Rows from block 3, named by matrix and row number. Each number is 500 + 40 x the weight over its row's rms, rounded and kept within 0 to 999. All counts start at 0. Numbers have three digits each. After the name is the row's rms in percent of the matrix's.
# fc2: squeeze-excite expand (model.blocks.3.se.fc2.weight, 768x48), inputs 0-47
fc2.186 104:482429448531470505513511495436521459475480550474580491519485534497472507546450503490515478366501495466564526426514530488514492521402500477495502
fc2.187 132:514463461468507493517493530526523470490494452448515598579557531524508480583486563483500566491547508502594504479472514528477530532540512590504537
fc2.188 137:508478508506403514507424513454603496407488500540539541505541496452505528477524518474455459482507484497502507461485561511490562511517463394505485
fc2.189 088:512514508523499524493565459500416582568472543488454440508453439525548438530441475531567470536546496493552513544462533462468507480446489488495461
fc2.190 101:492471543487428509534474530497583472429498486557452524554530512414524520416513576425495483457511496423500539512512520522475483508519529451512509
fc2.191 087:465525484460428502486475529541510537469513488515426515462511503486508517589414463540451468559482472524447431544483470418515438506530500539513553
fc2.192 095:481494441524447506485459510565519574524477548543473488448452488566555547516467514460424467458494515494434509434456407476460487485466522501510470
fc2.193 062:544435491539427477456463527527519542520515493485428514478517541482542515479542493549492560492559547469512486482485392577453505490483519418475462
fc2.194 082:526403472489465497524526493499565519483518511549460470483500446460517593434509505536486483415514511409522475480528526463466432517455444515496463
fc2.195 078:543470479447429506498522494437533582541457502528458536482517504457494501531459416487490495435516502565497503569495464454515413502547486429471524
fc2.196 088:480487446474498486503525458513476488512509543529575524506495524482398491500536511542423497533547510468434482491507548468549427441543434409492464
fc2.197 088:499442518412520473527527506505471472514487483527534515537511464543476475467520467457561531472510553529455435480511408479523616544500507468505423
fc2.198 160:462473540449451510496481492469591469440486490510473537487533480451558577464533566511438523490495499497395521462496501443526535474562554472497499
fc2.199 071:512439588585459506465485523506512400462537511510503496517496523477434499540476505476501517456466486547586471519444505521463473540433456565497510
fc2.200 131:514530520554507497518591514482462565518490517470501477542497505496495525586461453505460502484474482505425470466510496578505552509455377540499439
fc2.201 113:493578566572555515502486486551521520473470507571528560491462509500521523533412571476481532531529526519476447509523533470544543444552457522490559
fc2.202 104:499523548453420491503444492592466458509566493524442506492521546456540429445486431512493486561441496456471525521531459525463457520526471453497532
fc2.203 088:499470495495484450504462507541520529521524504508450478502472456513501476485508535548465467568527538435369508530493451392463508456582496474476478
fc2.204 067:557477511488425484507482519449517506474526480449411491479493425497592508457530607512525533469533516515461471509539445443491453522456515463517475
fc2.205 088:470472501493476517547495511581487506463500411521514487514463450449497492479519522479430455484479542505482496536517439388436463561416530483509538
fc2.206 083:505472490420489543487424483518405534514521526462518407520428516518545427433527519505501518472562526536456528492464485474507434457483484467504502
fc2.207 078:525476481470510517488517503439545482518516576462459496524529463485526470480490534520424457586597497488389507486520454444494558483523536493506444
fc2.208 073:514482491505485519508522508469468538463548509552528483538532567498509534495383461524521464461543516467598466464496550538500494498413466592477497
fc2.209 081:426487522545368484452500489488497516488503534439525462469528505534526470455524536475517485495421492490493553537505460497525504490529463430521395
fc2.210 104:528456453533531510516532491482498543519486546494553544432506522552499545554474469535506456501556510467490529438489565397477487460400537531494547
fc2.211 091:514465387612553517489497507536540519455472453545444508503568467457510454491473495477455443448476499522502506510475548517501467479421535514515521
fc2.212 082:485539516455461499493498482500446500471516516585488583439424561480416453499550487509472536511511468494430473520511475501474409453489526477444533
fc2.213 088:537541488508497504557417500521506477436486493564520527504498563537503451503511489420447527517450496450503468572516538408475428536484534497503568
fc2.214 154:504648566473447494499524501495499466530506530519552495471482513519447540440567496500493415521477500549489494472513499496514506530501398502510450
fc2.215 152:585478443485506478490484516514455555468496512508418508490519434514545533519499487512371504527474471394447526528493481467551478516521483491488545
fc2.216 106:453526494555475497484539525542559469544521473481537508461531503449483470516546500446466484539401501563585512531467563503490430545569513470512547
fc2.217 111:518552449457599486503466483502482525568523575497488518499494459579532485451468513482556446506457518431557470497499481505542489590465495506474446
fc2.218 070:458497514455472454491539504585472515541513483500385535476408531552537489489483485505551533474411514443485548530530455448481469478482473494473483
fc2.219 088:550492499514487508507468502489479555453512507464465625487452540473526454570437418490447551540411501511518477479546506457514486466466502514465526
fc2.220 080:446481494515498498481433491460508464597489427452526545492483433403505477512463400525474583538473512488488533515458442493500469527508512497506485
fc2.221 172:464496513507558501500516478464514460457544478521556536526502493476489487500420516484541500382510500498562517430489571591479448544430485484483462
fc2.222 095:515476461543433524490435486515502516506505466466480470494513555546541462420475492513505510498511507433407521539502396473526480492395437488506507
fc2.223 093:499425398455420482491473505495488527482478540541469480507479486523444564466437503481490532461444517401530504549490526502459467531560462487483542
fc2.224 090:495510494481432531502501510468536487332480473502526437554503514464527490421471520502459479471488488451482478499498539534537505564560483466465517
fc2.225 079:522570513479592495519475485520506515429508500502592486499515516419447447486431450432564443487482491529519548483453509512462478475468527445484485
fc2.226 089:507543481510428499518514489485484490538458479471489504445537504500495466534474480576488451486483495549472529446508534368482482448501523513500369
fc2.227 104:543408481582523499531554537464505428521514477545541519509467441529482522554442506460507447438555481553521498482515544529557456542450463515500508
fc2.228 110:483510491551537481510545452500351516576484508487446407474500508538506453473458448504468454498498526496445514546464479502495486534473491564498520
fc2.229 077:481512495482490518537505497532457510485505518440454441508535465405563378493528386478515504515512500423430534513524494507479457487476498486498494
fc2.230 081:509495546450491522477514476523467526518445484531590537519543456486461472416527438451468582476517488461501466571441519558499524515526544425490480
fc2.231 154:477577571485452485479532476524506493529473530511509400477514516525438482506494498483547487607476503576430491534490435508562507495552480556489491
fc2.232 118:564446540483504473495523513459540467477518585509544519445518441463538457535447529532487528474524454536557514504498511417509508443516602508499436
fc2.233 149:485502439568488499480495485480489520538501470495490529565446453482498635480607494529473545474500478511453550520466509503502427532435462509509497
fc2.234 129:508480541559421472489493487509479448550477550533509482486528495515506489509486529467536584627519509529630479505463480526473478476514485513496543
fc2.235 141:510489503510554522495498513499515444437543483493535520532423472432492524491443513474504439381523487543441481460514599555484458482460499532501474
fc2.236 090:491463431505512515492512498473416530502484490380535435499452483489514435508584503472485474481510488504474559497519532499530428550442460440459505
fc2.237 096:490502468554378482514449468429509540523490516476520486531583502519503491468499493520501526562448512482512473536544451562558518459534423435511510
fc2.238 114:520483526524581480490523526487505466467470511538502608513467629476535527492478510494512584507504513566490458525506479452570511432512479495480531
fc2.239 061:536462478466463489483536537526520536442517506536456426519447431433486480441494452500446513552441538455466496567491485406497511523476435470513514
fc2.240 098:542464470466592466490468503563492436494424568548522523492481576492491538506520507574548500525512513485535523502498597504549538496498507498489582
fc2.241 111:522493481564519497493583490489409461525493504500501426506583572474529470540441467494504457582521512486568479523493490539479478509517418449495514
fc2.242 108:500549554545488502515486537473464502500523481601504463467540551533461477521496550520543477537449546496506495567508529387479592487457445498481492
fc2.243 071:542559506464441475525538493503539478476451534516501516477469539438483469510482466522477482332515501478416485472506459547556525490469490491504487
fc2.244 106:479543503487388541511540470553497463472484449592502484472478531530508510494563495460551555553483529501477483488512532498412534456532584490502538
fc2.245 064:531499459594427448484503509579468521494481496460493503488428577423545456475499474487469445488533501467424505514494521501443464505582493484492509
fc2.246 084:516517434480571486504479507491562521505468607557544545506505455409513458535439457470478559493473468525556460459513492484476552557493496479484532
fc2.247 076:472467498450422520518507455498500504465479480483529388464527481526507534417482545492483446520523495451562588508496479527433494499445455428502487
fc2.248 127:511479476504498509523522499478536493505452467540498560481458526452537491510479487567417529586461512526467543470518613512511485397534559513484544
fc2.249 099:445492561470471556501501502490474510475518501510479503499504543530520452525568590483577522461537540443396522483494507540472582470571507531493542
fc2.250 098:512476485512560425514503525443502526501437506499540480463491539471412490500516537513460466428517502506452503392518537583508503470401484485490496
fc2.251 105:508550460528459480510576533402525546481531473517540516501541510486456432510487535439537443532545514571421474453502509513497560515463463520533452
fc2.252 105:470375499539463470483472499412495450425495484517474459494454492481484530440482519546460460457538520541494494519515450426549533519464468522524455
fc2.253 121:520515459493568519502553529475474477490543524400536495540484456494474456518453445517479461432544502542454515514503540522496465592435430556470483
fc2.254 182:536458489509471499504454515488575512420507472617541576531459519407494556493513588476539536453520507486496460477501507487501541492508451480497487
fc2.255 083:514446483505497528505496488517384501468463491476469386501417519553432461484477476541535450474543511505512544534484529496490540532527421524509530
fc2.256 081:492556426451478517509479497472480476476506476467487468522440496463563442472472486490436398414585490489534542504546516518440466468534489465534511
fc2.257 108:537532546448495491517481484557482531474514527525446466485495516467556418465418480471529482450498505506418499427497522498486565548403511499492564
fc2.258 105:559457519489525515541480538519540495490457439489541548506496559517479505573569471517521551543484480434507543536487433468565529419535528437511553
fc2.259 085:487480468440512525472495530465396515518523534482520425559512539438472437480460423479499470507565497487558563517476466493527443461431466497481505
fc2.260 144:480580478480515508502547484581515541478449488530525485479475445491487507521536527483430478506439484486518530452487582536462459411549602506483523
fc2.261 102:467579607459441512486463484512421498464498473570503527504442503483523482506543531488482473535503495437434503502489387483471473469546511483486494
fc2.262 076:533469455498456501507508518470466585529513560454512469452466410506510503576472526556470576474480488423495492488451472513514519551496435451531445
fc2.263 104:509511476399445507500419481543547527435480482473501522474435469469522454409551551445544487481530516480485518491516571546488467496561495482473474
fc2.264 118:474529481407451528527447509561521490462432492478516490503518454445465477454508540494488510508501505471570476523499484493516469509507604601531578
fc2.265 094:485417473488445494468525503470621444482486496430537463532493494442554473467539511475473520484482487446485496493501474545490474508435605463493518
fc2.266 088:490551548435448513497525514532535471409493533574515549487501473423524525460485507466462429478444481580500538464479454500461486464537487427498506
fc2.267 078:442495519469498508486544533555499504531460488489497450512446491535518441563534590472539420431475488535506477498490522568491477434570537570489458
fc2.268 082:508515465451478519507461508590472491430509450509453523461467509521485526544436482564489562569535491476473469465469512485541413518541580511484560
fc2.269 100:458573435515473505502530472496513517465430495454462396525484427508502539555542572529477421448519494547498485507530508454526567514482501535527508
fc2.270 069:475491512501379487475493533448482531458571528504469517501522580473558517554482447532469481605532515500540534537490537460561483531511513516537477
fc2.271 119:521545529491376471499517506511502496464548488476489480522435534464447492507540497511501422575453487470422520501496453473575498507431526491465554
fc2.272 094:485466507418500484520410484450460451507493483504516444514517439499489480410588478494457544469465479462426542515481521479512463469561513475490431
fc2.273 093:541528439472499494499507503446439509524510461520445442536502542477469570571465423459467459439525484505459500521483516527579546505462419516505559
fc2.274 110:495579563493471513486543524477476480456576520568529528505527501508521512443388488481517414456539492562566463486494517517505497511493468573516476
fc2.275 116:474506508504424494525466470520515504430503466466412458465427535462493445485564505505491443588509508503473557569520498453492466464581500471498534
fc2.276 092:510501576459458548445495510567525513497558471498524489459524531495492474496536486496484444579468483484629453562501524528498422524501506559519480
fc2.277 103:459522467489414529484487493466467485516480512531392447492567519519482456470509551550510496488495501497403497550496478429531533448583520501526542
fc2.278 102:492518417494473527468502535478538499450559516530410483549464393547542525500498575528509492478533536431486488494516433529450508501437494526500467
fc2.279 089:454473545455495549450436479519441529493506466546484488525501501514523514510456477543447507646496468526502571527515487493521491433557521436493532
fc2.280 103:497494515390415525491468508510488479363449516590463471524483475436523476458516497496504450491526505564510507487504541539508488510500525498515541
fc2.281 126:516486471579521506514567509501559457543474546509558537477552475511514455510370557550471512572502511488515472502480525436516470505535506571495517
fc2.282 169:499475453481512500508532494548562435497488486461542554456543509489471539526462469509452522496463516438605519537501538537475437459514581506500595
fc2.283 113:481418536528468516472532519526521401526498574541555474481527439446523539546433477484460501497525509486575503528514414489475440534453498511515505
fc2.284 104:515452462472429502483480508456516488506536556525539521471548477514577532491468487467472490537466503411544527531492394459587487488499502423457488
fc2.285 087:547549492544524499504417502477516462504553499565548480458552463519520432447433554489557511495512481450551511502456460550473471524427487557524452
fc2.286 119:500538534460554489535516509525504429523475448406548480474485423488477542547517474533445437568455532560541495538497501530518444534508473563526528
fc2.287 087:482510472463427517488414468434552507446504558485546619500505501439475391476500509477537504487500533533525470499490456504488469485532549500511480
fc2.288 067:526471532518437523517440437440481519516589497508493494491437450526550477459457496448465443499500468521532481415498530444465465458481431462512446
fc2.289 115:496490491488491511508598490475547487523503516386529394525560498475465454484482490507493434497539513468482465452474539486453511469558579548482501
fc2.290 087:486521527503386468475501463450452532553524545490476485519493539495481520480497498436445456458460500504488514406526471484488503543375466475470527
fc2.291 092:503520511555526492540552538474458488460559479454588507530522515522496445543466496500465451488496503548581516476535481490554383533525434552496483
fc2.292 087:517445431524530500476519531454527519517533547426453474484517484486488474480467488477495510405505483508392516468522545526554453503462538563498408
fc2.293 115:506538482525530499476563504489354520601492492472438422518501530507519465546524444555522474551526489524480481511486470479514464486452468541516508
fc2.294 080:459479606445486491525491509480526480557524522476430536487439478513478517542565426426498523564434479439530530503489580489473485490522471489486513
fc2.295 080:451487467510483516520539506465497508485594547517541529493491524493514539483418509491512516440506529545496522478489537537547446505474463477495336
fc2.296 089:551480577568424500474518524485521526523533523464547498497540464556494452478485517556502430525516483528438452451558493422526514520430489518473435
fc2.297 092:510410441492434501489536485489530510560489511440461485497525494543443568466553509454446603492560499582479545521508516494467529488509496537487465
fc2.298 115:530497526536464513473533534365526551467539526460514513514528483515557495495500452478558526442522463481488511500477433543528505483464520472494379
fc2.299 114:490513493433529479477448493553523532435535483511476465489458547483556532475577541500503533528472510511374502565496478537557562551472489443504505
fc2.300 068:455499471447467501458418524458419486477535461403455547513516496513517411459462468460479469463489512453516532482496512529475490481519542491494400
fc2.301 101:474504507537594508513516469494513485522430461500493539446554545478485521454555577501590509534388474493517501500493519491562544548487532512484450
fc2.302 106:497498411619574487488558501498486506466513494465525497535599459551499497489466455489531485524454510466524523498502515496547473576480541576498516
fc2.303 122:535429473555523493477535510472596540569541530508489502489526491423488472486419438481527536493473528527520428530487471594494461530445478497505499
fc2.304 096:485474550422412518485414531448554538471527505533465505484437461414508540487499559475503514493481495509477436511477477515520496471510596447481521
fc2.305 148:494538544575566491496494485550480500488478472576518520537545525562489539505431494490524476568460486494575510468506458545478519546481436595500555
fc2.306 090:509542537496367516501526515511485450541516531462469471495484513542576478490440496488573514488508507501434504470521498455510504467428498480482387
fc2.307 100:531453473468441482482504457553443458455514518431484554492407489473440468489482440482452522508527510567500532590493508523523488504498419449476519
fc2.308 088:489438510500420548508489496505480502557489498520347469499497513524540481521489497515507514558468490489388497507521473488440520429479480515508447
fc2.309 103:524419505439449466477441511481536468505499446523485501493453444492471545406524582504567519564503507548453486486482497493495531470546532412509488
fc2.310 085:489573481505551518544478508456559517515535546535501519544500506519517495536431494427533421444521492574494493400528473515502533511433447537496451
fc2.311 064:528451489497518479532442473501509450465478432502493532521408512540486472416481485519466442394492491554441516528516480474439487508528450423489489
fc2.312 061:457492519452539486475473470472450503529557526564577437517445469460441479523481499582526545422533506535528484508531479475542546502519519569493429
fc2.313 122:539512512592437490497512511591506532546499461492571495499548429508555477555457459460473461469510501530577509550479577523483483477483464539505466
fc2.314 079:502412562523437489481534464511500525507523487521514475466566422484568504477510588455437501562485557500477466519525447542451512506562514483497551
fc2.315 092:495420511473567462489465443521512459491532511488559480578510557549516442541505538457495504468461473401519518517491602489494488440471535479491491
fc2.316 068:455534428477490479481465483519560554466521494503448521516470461434504447520495505542522521476499540416363474566496484467538508496465548471491475
fc2.317 142:483465579390445488499461477524444506490470528450536502502489536480500532475467514500592498520545484514524477488493441543517525510487476532505370
fc2.318 105:530551471447383518506482520406484496495518559514535473500489515456494519493460497480554483461464494429592566490506510472445482501475469510480432
fc2.319 097:531480493455482479497522511489366528555499495421457517533481494552521483479445489514472434481524467422483516496509469466485510543495385468488479
fc2.320 103:505530506555465501490527521553601508393431504545508544593491450459482528541448526500459508539463504534558504514543523467530497496526554493504522
fc2.321 093:493554442430433519491548474500390525475522488509519474511377447488506458497477499479563480477522470506501524514508531472494508543537490427441523
fc2.322 084:473369459545540490521525494444508539544508499516509498521427540552502462463468493474455546452543526467483497455489469542493459423435493452472519
fc2.323 107:528559451500461480502498495548588465510486514464469528539531495568513399483603508581544494516490471523413522518503471514485552501507512462481499
fc2.324 123:453412454474530516500435477522566442485478431438473501483618507493529513454537504492501534484478492459513490567515535533522505479547575499516535
fc2.325 092:517455517439474506523487479500477469501493554496517423454478520487461482513459450454487463482519483485509456441482535493510392507444391589513461
fc2.326 101:504450432506473524496464559502425520495510474476475516495480473503537624485547518413550488507458493452544550568478510465477537566457483530495486
fc2.327 168:494499501559617507513515506472466532528492497452514466519459521486557516512414433475561479462530499490505476415491521599465561480460483523488496
fc2.328 108:538575549528555476505430487516444558447501551415485536471538498451522451523468441492492497491468517525434509512511403522492456551469507480485536
fc2.329 106:538479466539473499515509525469518498480504522516517534506472541452499538531401479512518576451466504577461466465522462402495389503532441486469509
fc2.330 108:520463491493475481458499466535567371540555479484491537504456499502527497456543591495606486459543477513499535538502513525517529479543564497492524
fc2.331 174:525456457429532510475481502548507507519487480468467537558533516515552592477540529454463532553468499452590467463497539581488523513542575489504543
fc2.332 096:500444517458344478502415509489567483465516470510471518498489477457540462493455444524514504458549526483463519472490559543559526502503472537498504
fc2.333 079:534461487518442515501469478507460512383499510544476487476509505365505516480447472550458533456470526480457444481478511559497531502566465498473532
fc2.334 104:518532554561391495523505516494454511488474446526488448475458518459462546435446558472520470551503488555451460486520490411475541500451493500497551
fc2.335 117:483438504432431500466544494489465448536559496496516484506499451496458543553482563531412530482476503392478486526502424476567520525478463506496519
fc2.336 152:513479458535501488499567518514352510543509551461436451515542502561494518481492455498478475560489512474459495548505480490515509529527442570521566
fc2.337 124:498483535435585495472471525551477485459470467475577479468511486453448505487537501522496441444504519443484519444520503498566374538491478499454522
fc2.338 093:543508524532490487509476489463453560492556513487490477451507609549522481569421492476551410492497500485463457513510500486533466518429433502495432
fc2.339 073:494499467506569528547511453470506472442462586483531566484498548468483544462436531527617493448511455490456498447473543555491450506494480476514510
fc2.340 122:505463454459472482517470494484588486406511480579529546502453472462521519439531554466489565440506495460558522500499499512507480470586568460497500
fc2.341 071:504454420579468504475566501490470501476489534482475478453535485515485543470488455494434445474477487503582507529512511413478507590573462515519451
fc2.342 093:448494498497449493487560515522550507490575564512385521443522493486591472503509484474514560526469482457447493502519443512474504458529478486481410
fc2.343 103:468451431416507512467533515525554513480525501471449477534541589513503508535570532488567536515560525462498468483504532576495554470499507464512583
fc2.344 091:437476464452486505543523502482455498504602464511526437509444480506491522525543527478444557561516507471491514555525383444504443476532472483490466
fc2.345 077:523535524510526516513449447413445504544466504502488536434535466494545474464554452467529446434487530492453460469524496461443495490417474476532418
fc2.346 137:484504503513410488477481519459576498430533481577505592501557518421498528419567541499470503434509487513532499465490495506482535498524513438477476
fc2.347 087:496469481542540502546527518454556418533485405428570495510499466546475530488460488502535497484548496545410504485523533485502491494484528455478399
fc2.348 059:463386519466479470521466490485521468564491551480479432479538610420534514463508464478507467541560500483466477493537559477502502461467450506511493
fc2.349 118:479510551532457520496553492515540519493489506502551518487537482457543482550486458485456456509461526612610482439492521526522491559398510533499506
fc2.350 083:505519477451459510510421519493528481370503519538504541444487486380509520526489463478527479426507503561501468514478499462515465479550559477483491
fc2.351 073:448539463473472424450496490503518578538545496470458464477593452619526440521515528466498472450549509486444514502491487449521468491493503478480514
fc2.352 089:505479468440439513507495504481499502464500515564473491523488501492558527499467532576535479440514525489372512492506452551471418503527477475494395
fc2.353 073:514470558528479543491516505500480576492472486568523542524456456524495484493548588537439519551447488460515536481471569487432466535522485493485394
fc2.354 113:483597525525450516525503512459455515522520500567455531544497513510530524568509550555475488476436497539555450493497561482493481429598454476497458
fc2.355 154:502527482515492504504576479483559494527438515446509512500550498557532498530533509501449522601447517502598477520506524555450485530527560595508530
fc2.356 132:451530418492429534496456509523583471511490500447488521474484520488474513516569505476496490583538505507502502542498492457508566417570528412501543
fc2.357 091:499406454477477476511485505428460489552534492546400492495586495508538508522509457471519505446521480482459475534496463380535533464524500520503484
fc2.358 092:524526468503431495461427483431514536442531496486501563475451550535510477457415495443558476451608513513498489484490470497522477567497462478520471
fc2.359 099:543533517547517458489504512484493535506567492561540453477472515521469465499437457489501508360471521507474504523495438483526499523374501530473504
fc2.360 097:485480451527519470523537514463476492488481528459526425521475534491503512559453457512509411442503518585459517473515433535571502469400458515516449
fc2.361 078:522514406512448462488539522518387509575485458540488431490581564509471554499524466514533498515524516511468554482499481549529506528522434527493475
fc2.362 077:542478490402412493473491498529497509480559487501414510498515508491477534417421501463479488485491496400504513566505506426443487481473521521480523
fc2.363 091:495512480485441512505502521461555477515544536411463543509524449500536578510527504493449461473452498378501476521462471465516483454467585457502464
fc2.364 104:483576502474540478500446527434498559485474524477478506468554479555473557525596495518560532505489494490476518455519482505487597519552537537486411
fc2.365 154:487531493501557509498509510531527495539499508523512543550438569415530483493552512525518590497484507470514539501497483583519591496573579443492464
fc2.366 073:402492468537461514483506521511538514449499539532552471543480566470523475470484470500554480439513526536446518476504423460535498457443464451484397
fc2.367 091:525507474519505452524591462495462474580521529531541457510513447464529466519510450460428475441488540554524531453514539508417435496482477557489448
fc2.368 113:505478487522536485522550521436496503484514505517544497574478489462537495500430455463538456433499490559464562473509501574497468520450450512519370
fc2.369 111:510473496491429528496494537475455523526477491521529450510502445471486474542518579542462410560501480443524529489501505456575533564487491523493617
fc2.370 076:498565507480442461516523514470536529441480512462557447538423503530534564503498575516548521500457492496454477477468406537478545472422488468466465
fc2.371 099:482444414436461510498498481520533459443496604536527564480500536513488494513515447563480538538519545434495529513478535527463511419555499463499537
fc2.372 067:481442574492530533493488486501511509430472480494444508470403550450518530554508539563498476449494503532444496562494447430559494519459507428519482
fc2.373 111:524518520484379478503470513527404484490483516522488420525483452394509475542515421497452452441467508494499527535530536492511486507524447522507490
fc2.374 107:521489516486460513508476494534510578426503506587514527528429529350491546487499506503453527561464529476471478506514523543490502478491464431505514
fc2.375 087:495483499449464469485415500470515597455509484535503462491436572465478456553491486456533461497503508536401508536500483496531518414522484426511506
fc2.376 079:483461410456525492473487491586512481519469483481478492482449463570542458520511494481461555431452514402487502535511525548508414486511445448503506
fc2.377 095:508503476429410514495440502511531477510504520472458474519586584450525470468564471436467541479520539489550455536478546485509527467591480479500490
fc2.378 091:479496376520513514502539483516449429532490542408465429469606503523490438478440443532504482494531525488481505504500484487516508485441485485494512
fc2.379 070:488525564464419481513515536460489517543534472502494513439492470510496486564407461513440470493477530513491506537506462436442381459439496479516505
fc2.380 080:488581509488489458471513511562455564466478533447428471521500407496533463458539491544443526551479496526423510524492505408478474480470477473473463
fc2.381 101:487532437508538515533481487496490463540501418552529478472555545453463461472514533561442501426598477466567492517537559532454532529514512495456471
fc2.382 060:516559503520473491508543499536447554506576488477462488479464428483508465506513502507501494497501466418473538430451495431482499449485575497501623
fc2.383 080:517576527497417509482443490534468454478514521515523506500452475509488499504481519505457445491481500500437545533482470543574409568429438449525444
fc2.384 103:546556513482486496490567506545508543475467541513548501488443514422467392475523481438565498519556526582529526526503498493500515512527450445487433
fc2.385 093:524412405515508525530511491479555518529495568503517520478468439448522554520471547523500587588519519472472502544489444471447500434529476508503502
fc2.386 125:540509532581464502504588473485490497478481552467504473516558508508509522552455431515472476463499516548564463500512527627474468508461522575519520
fc2.387 107:536446468484418512460522501503492525535483534474369498440492493543541526521562516492502479515502486436398496499486412487451527469510498487498530
fc2.388 168:503529503455452496492530510498486513498518580533473466476494516509458492491553480570479532527488498511394512516499394451467514433597497508506418
fc2.389 114:498526531388561464508429496453570500429514533467589492522448508465481479475551520486503504533492517521479498498481490531467565440527558441498473
fc2.390 066:462529470468451491495425491479469564530559484529518485494495387462499384498468534489555448490516487445515472494502497561529502443529472542508465
fc2.391 083:491491485448438541536527557407479527536486559452393511471517479489517467476485497518504430463506514445423494487505465539524541476530507516506413
fc2.392 133:484560530576609507498501469465503486495522517481544488495581459568484479532475495472457442430467511522549496479499549522516481545403492550490516
fc2.393 071:471437484502497459550548508498480541541499460481469504458508455488481508502467490465493466479520487479459559484535484508393536551339516486507484
fc2.394 095:489537509548410478473537492519537594497473554487462500474488516515507476444396417435517577535508529472512508533512451443511518529472507491467496
fc2.395 112:487459492419478498527472516503568501435484551515478526504449439552480490524528452526401566542544481417511523511465464492501422504525492491493561
fc2.396 119:519422490531399493467431509498584460425498472556500512542528515447467518429532530488472577452525498512513492494485530499468461529538455458515473
fc2.397 084:501472455485435485541480484535471472506538541482452432584524520475466469522521546425472442447542527398486504592508530473467488473471519479520505
fc2.398 117:514521518459418517495488490493502518481524517420416501499626544499515602465554449544497548513462496436493513556481473468479502501485499503516506
fc2.399 086:523477462545429493458470518442419569506466540576491595494524530496489541453474500519431473494527500502521493473500469474533462555496534491500403
fc2.400 100:490525465549411492507459542462562545476510442530480491498511477532526451520525520423474534525441479450568471516518418531510519517594542506459481
fc2.401 072:508481388537487479487499496510431511553507515469456499539532529481521518572556456492492529372522492542491522569513521450471534468550479534478489
fc2.402 074:499488464463469470543528541532520523471540510427410577526500515548504451500445542443483533528463500451423551468507465549434522447446507497494517
fc2.403 100:468465439483497505499447458515523491510527529461385465534518492486500493492552487412501530424484481424437516614493486493495469515552501521519496
fc2.404 100:533452514452464518539465482493499528519489484552508458526523502501519521460547504535434485614514527488489541497521565452480469396596513448517464
fc2.405 106:501475527461406495492480532500499459496507481514422434482495481480509496510519563554393541552531502447463441541464405542495505493536476459501504
fc2.406 088:487563469492458459509534487511406531565529510495439438513555529547522503494530479516487486493455481447382478541496425450540528543487476523479481
fc2.407 080:436426479526540439503497511416501515507497516483432485573479476397433504501462476531549492440503512471520541471525425552506478476463454507490486
fc2.408 113:477583565554587494498472503496469525494550484544495432530575434509565524529489416474446476522474517461477532539516495505465505560487523535476532
fc2.409 086:500523517540468495505504523492538526398496462540564548416469513423500571479509499517476528487529492502412532493507555498483521486457533393482477
fc2.410 085:411550521564472479498459490563506568593480484493479472486576515517514403460545573456492457529492524495515480482524508473458531479517500478508447
fc2.411 087:502518449507555523542495520535421533509449508426563503424414506449450497481466477507512473412487505453516526458461551502542473495535505546503442
fc2.412 081:465479505455453510518484496507501495451519525520466419509470509448482546461433450498444422594465479528498425560474501516498433510473542441462538
fc2.413 076:554519473418474495502476461546470578453556506541414482490451488511555527496464446456495505492513512486434532551502480447463570449463507447504457
fc2.414 091:494509503436422493500469474493446539525512523446491407549493491490503571507449451436533426519516506533496541492525478468535532585439453479526460
fc2.415 081:494478460489560490496476489499605530559525481508458499466492509603439500436524600448514478501487473490443434525481543481509548500523513477505551
fc2.416 102:488525494511534502495492563553546546547453445521473533486507486511455514462439490573510440499498484498401442530491528510523456609509537572519512
fc2.417 102:560488532505527504475434468553498490456512454539521579511416485441511539439534468416412509507448504498484485519506510521421533499508560481473485
fc2.418 087:481494478499544525475464504476358511550538502409471459489524542518493433472471451517497423475527514506495569525525448467509526503449492458520463
fc2.419 079:490473539449569480498460567484483508490519475469465468461487507490502496495389511539594512522567470442466433440523524488542493445489455497503434
fc2.420 070:524449435570432502462476496504487565412513470529452457492478489419527559501449503497513428464455508502498510488476468528516541520501409541480463
fc2.421 074:540412553494488469465498484522477496477507534528491549460457569510515518492550528553549521567488506454486573477558504481501508427417560427509515
fc2.422 102:484524515464494498472526531482476575501503468481523441474487464478458502498589421459505490539484497593459458481529466412463542496463506506494395
fc2.423 105:482498480562607502498538490555525513506472491514495522491455434483502531554464493536468482524484478551441497520518559466503388567569548530467513
fc2.424 095:523519653542439520514506503531479487455515495586533489560501547529476502537439501510514450549434486489543491524492482440515541490545477514517497
fc2.425 066:465416486490512491492523507515481480472431486535492475508438539512504485501500511444584508434505508452456474502511496475522418559410415477534433
fc2.426 089:537511461527497495528532507559501522474459537586488532486533495473527494514399433459541559533510517474611518549497533553479461529505516462497570
fc2.427 115:515478533543506502500462515514570477476544493531558527501510471444479480452423435455527508385496492533601523477487504499510483519435486526478424
fc2.428 079:476512555479480493531476493531470563487477435445483517434427492464481511425489513511499474511499501538437547467507490463513402616519535535538496
fc2.429 086:531510567458519516477497475509525507489476500420570433490505485549540533521517553489551443433421499537504466490501563527531485545404552514525539
fc2.430 115:512412443456527512462457517529578467524480477496430508511427489482536514471443562521511551532523483427527495532513475501542527466515485429493586
fc2.431 125:513573588514549482463452498455486532485491516489521484522465466490513489546488475567427512564449515588401507492525469516540445462488484550473492
fc2.432 072:510443468461465554525494525568471567531576464455499434510482533449491395515515429526520463488502481519469474467520434490469552519435504485493474
fc2.433 116:512448509433513517513547477499516491543475483418450501492566481472528593453566555506428488523453522488470530494497545518473436438506557443509471
fc2.434 080:451445450582497480536556490560556462535546475478510487521521451538553451488417470551469472451538526532551525534447503543519468560506475458510502
fc2.435 101:521552490497462490451511499461483481376515493543535558533503493406525531513520520495439437472473503535523473519473527533508424497585534502501437